config.toml
arch = "densenet"
model = "image classifier"
dataset = "rosettes with rotational symmetry"
train_examples = 97500
image_size = 48
crop_scale_min = 0.8
horizontal_flip = true
color_jitter = 0.1
targets = ["order", "mirror"]
num_classes = [8, 2]
norm = "groupnorm"
activation = "hardswish"
weight_standardization = false
depths = [6, 8, 11, 6]
kernel_size = 3
stem = "single"
growth_rate = 24
loss = "cross_entropy"
init = "trunc_normal_002"
optimizer = "soap"
beta2 = 0.99
lr = 0.0029
beta1 = 0.95
shampoo_beta = 0.95
eps = 1e-08
precondition_frequency = 20
max_precond_dim = 512
merge_dims = false
one_sided = true
adamw_lr_other_params = 0.0022
grad_clip = 1.0
gradient_centralization = true
l1_shrink = 0.003
magnitude_pruning = 0.7
steps = 7200
batch_size = 128
epochs = 9.5
lr_schedule = "wsd"
decay_fraction = 0.3
final_lr_fraction = 0
warmup_steps = 210
weight_decay = 0.4
adamw_weight_decay_other_params = 0
Rows from block 15, named by matrix and row number. Rows with one number belong to one channel. Each number is 128 + 24 x the weight over its row's rms, rounded and kept within 0 to 255. All counts start at 0. Numbers have three digits each. After the name is the row's rms in percent of the matrix's.
# conv1: bottleneck pointwise conv (model.blocks.17.conv1.weight, 96x168x1x1), inputs 0-167
# conv2: growth 3x3 conv (model.blocks.17.conv2.weight, 24x96x3x3, transposed), outputs 0-23, a 3x3 kernel for each
conv1.21 084:128149130128128128128128128128128128128128128128099128066128123170128128128118128128128101128128128111128097128141105138128128128128128128169128128128128128128128158128128138149128128133128128128178128154128128128174128128128128124183128128128128078128128128132128128143038128128157128128128077128079128113133107128128065128128108128128128128128128151128128096128128128128165128128128128128128128128128128184128128128169128128128128128128128240128128041128128128128128188128128128038128048128137215128128
conv2.21 124:128128071128128128151128116128128114128128128128134177128123128128128128128128128128128194131128114095128128128128126128124128128128128128128140128128128128089175128128096167128128128119128128128128128128128128128128128128128128128141128164145128128128128128128187128134128128128128151128128128128170128113191096128128195186123128196128128128196128061097128128111128113215128193204128128128128135128128128128128128128126128128128119149123139128128074187128092165151173128128151085125205128128160128128128055128171146128128128128141128196128128128103128128128116128195128134155128128128161163158128128128063128135128128128128128128165128128141144180
conv1.22 112:128160115128128128128128128128128128177128128128128128116128128128128128124128128128128119128190128164128128163128128128075075128145128097128128080128128128128096128128049128128091128128128128128059128179112128075086128128101128128108128128067128128129128215128164128062128124128128128128128128193117128128128128165128128128128128128128128128128128128134128094222159128128128128128128199138128114224099128128128128128128128128128128070128128122128083128123128128128128128128128128154142128139128128128128
conv2.22 108:128128128128128128128128085181089128136128130128141231128086092128128128128128128186000128198128128128128128128115128085128128128128128128128128128128128128052128128128128128127128207124128127128128155128128128078128128101107085173128128128128128128128128128128128128128128128128128128128128128128118128128128128128128106128128133178128124128128128128145128128128128128128128128128128149128128132128128102128128079130128187160128128128128128128135090128128128128128128128128128077152128128128128128080056128128130183128128128128125128128097128128128122128128111070128102128184128128128128128228128128220128128128128128128128128173128128122128128128
conv1.23 146:128128103128128128128128123128128073128213128128128132128088128128128192047128128128059128128128128174130180128128128128128142045158128128128041128128128158128128128128128128120154128180128105117086121130128102139126111128128128128105130133128087061091108128128128128066152088117128128149128100115104128128128128128128138110128128136128128128124128128128088038125128110108128128128128158128128128128128101128128128128128128128128128128130087128128056128128103128128176128128128156155128125128145128128128
conv2.23 110:173128128128128079128128128142128128106128068128152201208128085075198108128091169149128128166081128144128117132128128128128128128128128128067128227128160128052128128128128128128118128128128128148074128128138128128128109078128128128110128128128128128128128128128128128128202128128115128168128128088128137128128128128128128137127128138128128128128128056128128128155082128128128144128128128128096154128128128113128128173128128144114128128128128128128128128128128128158128089128128065128118070128185128128128055128128128128128128142128128140119128128128128128128128084128128128128128128128081128128128128128128128220088128128128128128128128128128194128
conv1.24 115:128128128128128128128136128128128148146128141128153128128128128128128128128108128128128128128128128128128128128078044128128086128128128128128231128128128128128161138128128111224102056143170128158125128118091124159128128128150128128128128128128128128128128128128128128128091170192123128128196128211119158131128149128128128110128128128143122094174120138128128128128087128128128149128128128128128174128128128128128128128147128128128128128128128128180052128128128163128128128176128073128128205136128100128135
conv2.24 100:128128128128130128128189131200128128128113128128128128152128157128117128097128035128128128128134102128157128143128128128128128128134128128128153128059128128141072128132146128128128128103128164128128128128128128128128128100116073128128128055144128128128128128128128128085128128128128128128124128128084128128073213100128093104128128128128128128070128199130128126128195128080128128020053128128179128128128128199128128128128128150128125128128129082128128128128128128128128205128127128128128128109128140115079170128106128128109128128137128128178128128128128185128128128128128128166128128128084128128128169122128128128128128128128133128128128128128128128
conv1.25 114:128128128128128105128128123128107153128153128142116149128128128100128128128128128128159128128128128075136181128128128128124153163128128128153128128128139128128128128128128128128128128166128137115128128128128053089151128128128128109162121128094088080128062128128128188128128114146128168128128128128128128115128140128128128084128128124128128128135212128128128128128128128123128135215128128128128128128181128211128128113117128109241128101127128089128117128170128128176162128128193128128128128084124066128128
conv2.25 094:128128128128128088128128128072128128128128128122128128166128065094149134128128155144128128128128164128136139141128128128128128114128153128065099144128158189108128128128128128128128128128128128068111116128128117153131128098128128177077128128128128156128128128128128128128178128128128066225162147016128128128128128122128128128128128135128128128128128128128132128128128128128128128128128128128128194132130128134097166128128128128128128187128128128128128128128128128168128128128128097128128128128186128128128102128180128128049128127128128121128128190088128128128128128140128123128128128128128128205128128128237128128136056128128128128091128124128166128
conv1.26 089:128128128128128128128128174128032128164128128128161128128080122128066128128108126128128128128128162128128128128159128128114128128128128128128128128128128128128128128128128128128128128128143128128128083071128128079128096128128128084040128128128128128128046128128128128128128069128128027128048128128128162128128128164128128128128128128128166128179128128128094128137128128128128128128119128186128128128128128206128128143168121128128166128128128128128128128128120103128156128128128128128128128128128128128045
conv2.26 119:149133128128103128128128047128128128095128128149125190170128128133148128130071169189128128128130128128128071128128128111128128150128128128083128128128206128040128128128128128128128168128128147128128128128128079128125128128128180128128128141139128128128128128128128176105149128128128128190128128026128128128128128126128128128106128142128128128163128064128128128128128128128128128128128128144128170128141128128128128128128128128128128128128128128151135128128128128128128128128128094128128128128183093128093097128158186128128191128128128128128128126127128092128128128185115128105128128075128128231128128144171128206128128128128128128128128094128182128
conv1.27 083:128128175128128128128128179128128128128153128128128128112128128175121128128128062128128128128128128128128128128128163128128128128105140128128128128106128128128128128128096128130128128128230128128092128128155128128134128128128128126128090128093128128128069128128128128118128128128128167128100128128128128089128128098128128128158195128128128136128128128153098128128088128128128095140115128183135128128167128105136128128128128094126128100066128128128046128128128128210129128128255128128128128128107051124128
conv2.27 098:205128128128128101078128128128067128126128155128128128143102128128114150128128128162069128128123128089128128128128128128128128128128128126040128128128128205128128128128128087132128107128128134128121200131128128128128128086128128128073128128128150128128128128128100105119128128128128128128128149128128111128128128110128128158059128153128128064128128128144128128128163128128128128128128064128128128128171120124128128161128128128128128128128128128128128128171128181165128096128128128159128128128128146084128108128157128123128128128128128128082128128069192128122128128128128128128128128128152115128069128128201128128128030128235128161128128128177128126
conv1.28 064:128128113128176128114128128128128092128128128128128128128128172128128128128128128132128128045128128128100110118177128128128128128128161128139128128128167128067112128128128128128128128128128128129128143128122128168128162128128128128128128132128179128128142128139104128082084128128136135139128193156081128128128128128076128128128128128128128128149128128128120128128128039128128128128128153128128144128123128128108128128128128128128128128128128128128128087128128255128128150128128128128157216128051128128128
conv2.28 092:174057155128128128039128128128131133181125142128106115128128128148022128128184128104128128128128128172159128128111128124128128128128166128171171074128040128128105128128206128128128087128128128128149128128080128128117128114128128128159128128087128128128128128128128128128092094136128165035128089134128128128128128085128128128128128128128085128128128128128128128128128128128128128122128128128128157128106149128128128128128120128128140128128128128132128128114128128128128128079128128130128128128128128128128128128153128128128128128128128128155128053128128129149128128070128128172128128146128128128128198070128128086128128128128045128152128128128068128
conv1.29 059:128124128128128128128128128128128128128128128128128128128128154096099072128128128062128128011094128128128109128126128128128128044161128128128128128205114062204128128175128128179128103128128091128128128128128128128128159128128128128128128128128165128128198128128128162128128128128128128128128127128128128148128128085128161096128128128128147128128128128128128128152246128122127128158160128128128128128128128128128128128128128128128128128062128128128115185128128128128141166119128128158128128128128128128128
conv2.29 081:128103128125128157128185128128128128128128185128128128128128128164137128128128128128103128083155105128174181128128128128128134128128128128176128044128037128128128128128128128128128093106102128128168128128128128128111128128128107128128128104128091128128128133128128128128110128146128128114128128135128128128128129123128128128128099128128128128128177177128128113128128128128128146128079128128198028127137128128140128128128128128118128136128128128128128128128128128061128128158100128128128128128041128128127213054128128128128128128185128128128128138128090128128174128128128128108128060128128128128065178128096128128182128114128066128163128167128088128
conv1.30 123:200128128126128128128180128153128051128128128118128128163128128128128128096128136128128128140128140128128128170128169128153100120128128128245141128128128105128128128128128128090128128128150128088128128128128128111128128128107091099128128128099102128128128128128128128128128128128128165189128128128128128064128128128128128128128099128128136128149128202199128128128128128128128128128128186187121122128176128185128128153128238128128113083128114128113132128127128098128128143128111128139128122128128171128128
conv2.30 113:125128128128128128202128128128128128128128128128125161152089128154128132071076201128128128128120128128128038128128128128128128128128128140109128132128200100038128128161128166134128128128128128128128150128128128128159125128128129128128128120164128180128128128128128128122128128128128128128128128082128128128128128117128128128128120163163128128140128069128128128128128129128128128136128163185128128128128151128128064128095128128162113147128128128128128128128079128128128128128128103128136128113160091128083043217125128135161128128128146128128128129128143112105128128190128128128128128128128128247128152128128128191128128128128128128128163077128152128
conv1.31 112:128128215128128128128128128055128178061128128080128090128128128128128128105128128128128110128128128128127128128128128128128128128128128128055128128128128128129059128115067128128128128128128091128128128128128129206128128128100128147065128114143128137179128128128128124070128128128128128128159128128123128142109128128128128128163128128128128162128128128128128128128128128111128128128128128128128128111027128128128069128136128128128128128128128128128001108128122173128128128128128128080128128128129128128138
conv2.31 120:128077128128128201128128128128128128195128073128128128128127142128065128128197128128128128128128061128173128128128128133128128128128128128185164128128048128128128128128211128128186128128128128128164128128128101128132128110114128128121128128130128099128128128088128128128128128163128128041115128217128153097128128128128128128128128128128128128135128128128122178128128128128128151128128126128128128156128149128128127128128128157128139128128206128167128128128128128128128128128136128102128128128090128207128167068128128128128128128171128128158128093128128128128128128128128197128128055128128128108168128094128128086139128141128128078146128128119121128
conv1.32 097:052120128084128128128158128128134201128128128128128128128128128128128128128137128128172128145128128128111128128148209128128157128128068116071128128128128120128128128143128121085125128128128128181167128128128105168128206162128128180128128128128201128069173128128148128128128128112128128128128128128128128153128096128128128128128128128128128098128128171128128128128105128128172128098128128128152143128128106024128128128128128128168128110128080128128122107128131209128128128169152128128128128128128128172128
conv2.32 115:128128128128128128128128128171128128143128128128085128128128128127061128113184128107128128128128054165147165128152128134128128128128128128175171062128073128128099128128128128128182055128109117128170128128117128128105076128128128128128128128128128077122173153128128066128096128161112128060128104193126128113128128128165128128157128128128104128128128168128128128137128128128128128128128120128184108128128128135128128128128128136089147128128128128128128128115128128128128128128128128128130128128097153160128187067128108128128128128128128128128128061128064141128136128096128128128128048128128128128115128128067128045149128128145069128145108187136128128
conv1.33 109:114209156177128128128128128128128128186128128128128128128128196128128127217128128128128128128128128105128034128128128135158128128128128182128128128128183128128128182198128128128174128128128128128204128128128128128128100181128128109128128181128134128128128128128128128128112128128128182148216128128112128128128128128128128128128128128128128065141148128128128128128128220128128128128128128128128128128128128128128128126200129128128128128128128128128128128128148128134128128128128128128128128128128128128085
conv2.33 072:128128156128128128128128128128128128128128128128057128128128128128128142128128128128126154128128128128128128128128128128194128128128142128128128128126140128128174196128128128128128121128128128128128128128135145128117128128128128128131151128128128128128128128128128128128128230128128128128031128128133128128128134128128128128128128128132128128255128175128128128128125128128064160128054128128128128128128111128128157128117128128154108128153128128128128128087128142135132128128128128128128128128190128103128209211128128128128081128128205128128173128128128128128128128128128128128128128128128107128128128236070128092131128128128128051128128128128128128
conv1.34 082:123128093189114128097128128176128128128128128128128128128119128108135128128128128128128128128128153106128128124130128128119128169128128198128128128128128128128128128140128174128128128128171128128128128128128128128128055128128123129128164128072128128088080128128128128053128128128128128128128068128128128030126128128128128128128128128128128152142157128128147177128128128106128150128151128128143128218128128216128191128128128128128128128180128128128128128128128128128128128128070128118128128128128227128090
conv2.34 110:128128103158128107128128128126128128128128128141128231128130128110169128128009220128128134128128128128128046128128124128128128128128128128128128150128171128058128128166128128128131128128128128142128128128128128128208128128128128128128097128176128128128128128128186186107128128128100128128128167084128128128128128167128113128130128128128136128128127087128128115128128128128141128128128128128128128128129128128128128128129128128128128128128128128128128128119128128128128128132128128128128136128174128128128088194150128128145128128128128128128128128128167128128128128247118069128128231128133128186128128128128128186128117128128152128128128128128128128
conv1.35 068:128128128128120128128111128147128226128128117202126126128128128128128128255128128171128128128128128128154116128128034128152089128128128128128182128128128128128128128128128128120128128181128128128128128182128128128165128128128128128128128128107173128124149128128043128110130128128128128128166098128110224082128154128128128128128128128200109128128154128089128128128128165128128180128128128134127128128128128128128128128128128184128128100128128128128128128137128128128128128128128128128128128128128128128128
conv2.35 084:128128160128125128055128128128128128197128128123128128128127128128128128128128128128128075128160128128128128128128128128128128128128128128190128128128128128190128128128253125146161128075128128154128128128093157152128147128128128128128156128128128065128128128128128128128087128128085163083128057171128061128128128162128128128128095083128128153128128224128128143128128116128111128143128128128128123128183128128128135128128146129084128128128103128128086128128089128120128128115119093090128128128128128128145195128128128133128128128128128128128135128118129128128128128128188128128128032128128111128157128128128128128128210128128107086128128128136128123
conv1.36 112:128128128128131128128128128116131075130110128106128162128129084128128128128136128128060178128128184155128121128128182128128148128128114160144128128128128169157084090128128147128128128128128109050128128123128128128128082128128168132128104128128021128128057128128128084211128128128069128128128093104128125087128121128120128128128189128128128128128099139114100128128128128128112128128098133128128128128128128112128193138128128128110128194128128128103128122198128128128128128128128128128145128076111128128128
conv2.36 115:128158128128128128128128128082128128128128076163131128110192099051189090128128128128128128128128128137047128128128128128128128128128128182128128175128128107128128128128119128128101128128186128128126128128143128128123159103128138128110128128128128216128128128128128128128128128128128084128122158128128128156128128128128128108128069128128128128128100117128128128128128128128128128128128128128128128188128135066128128128128085128128097128128128128128216128128119128128121117154128128128128128128191128128128101128128128153071128128101128077113083175113162128128128128128196128118098128128128128078196128128113136128128128128128175128029131128186128088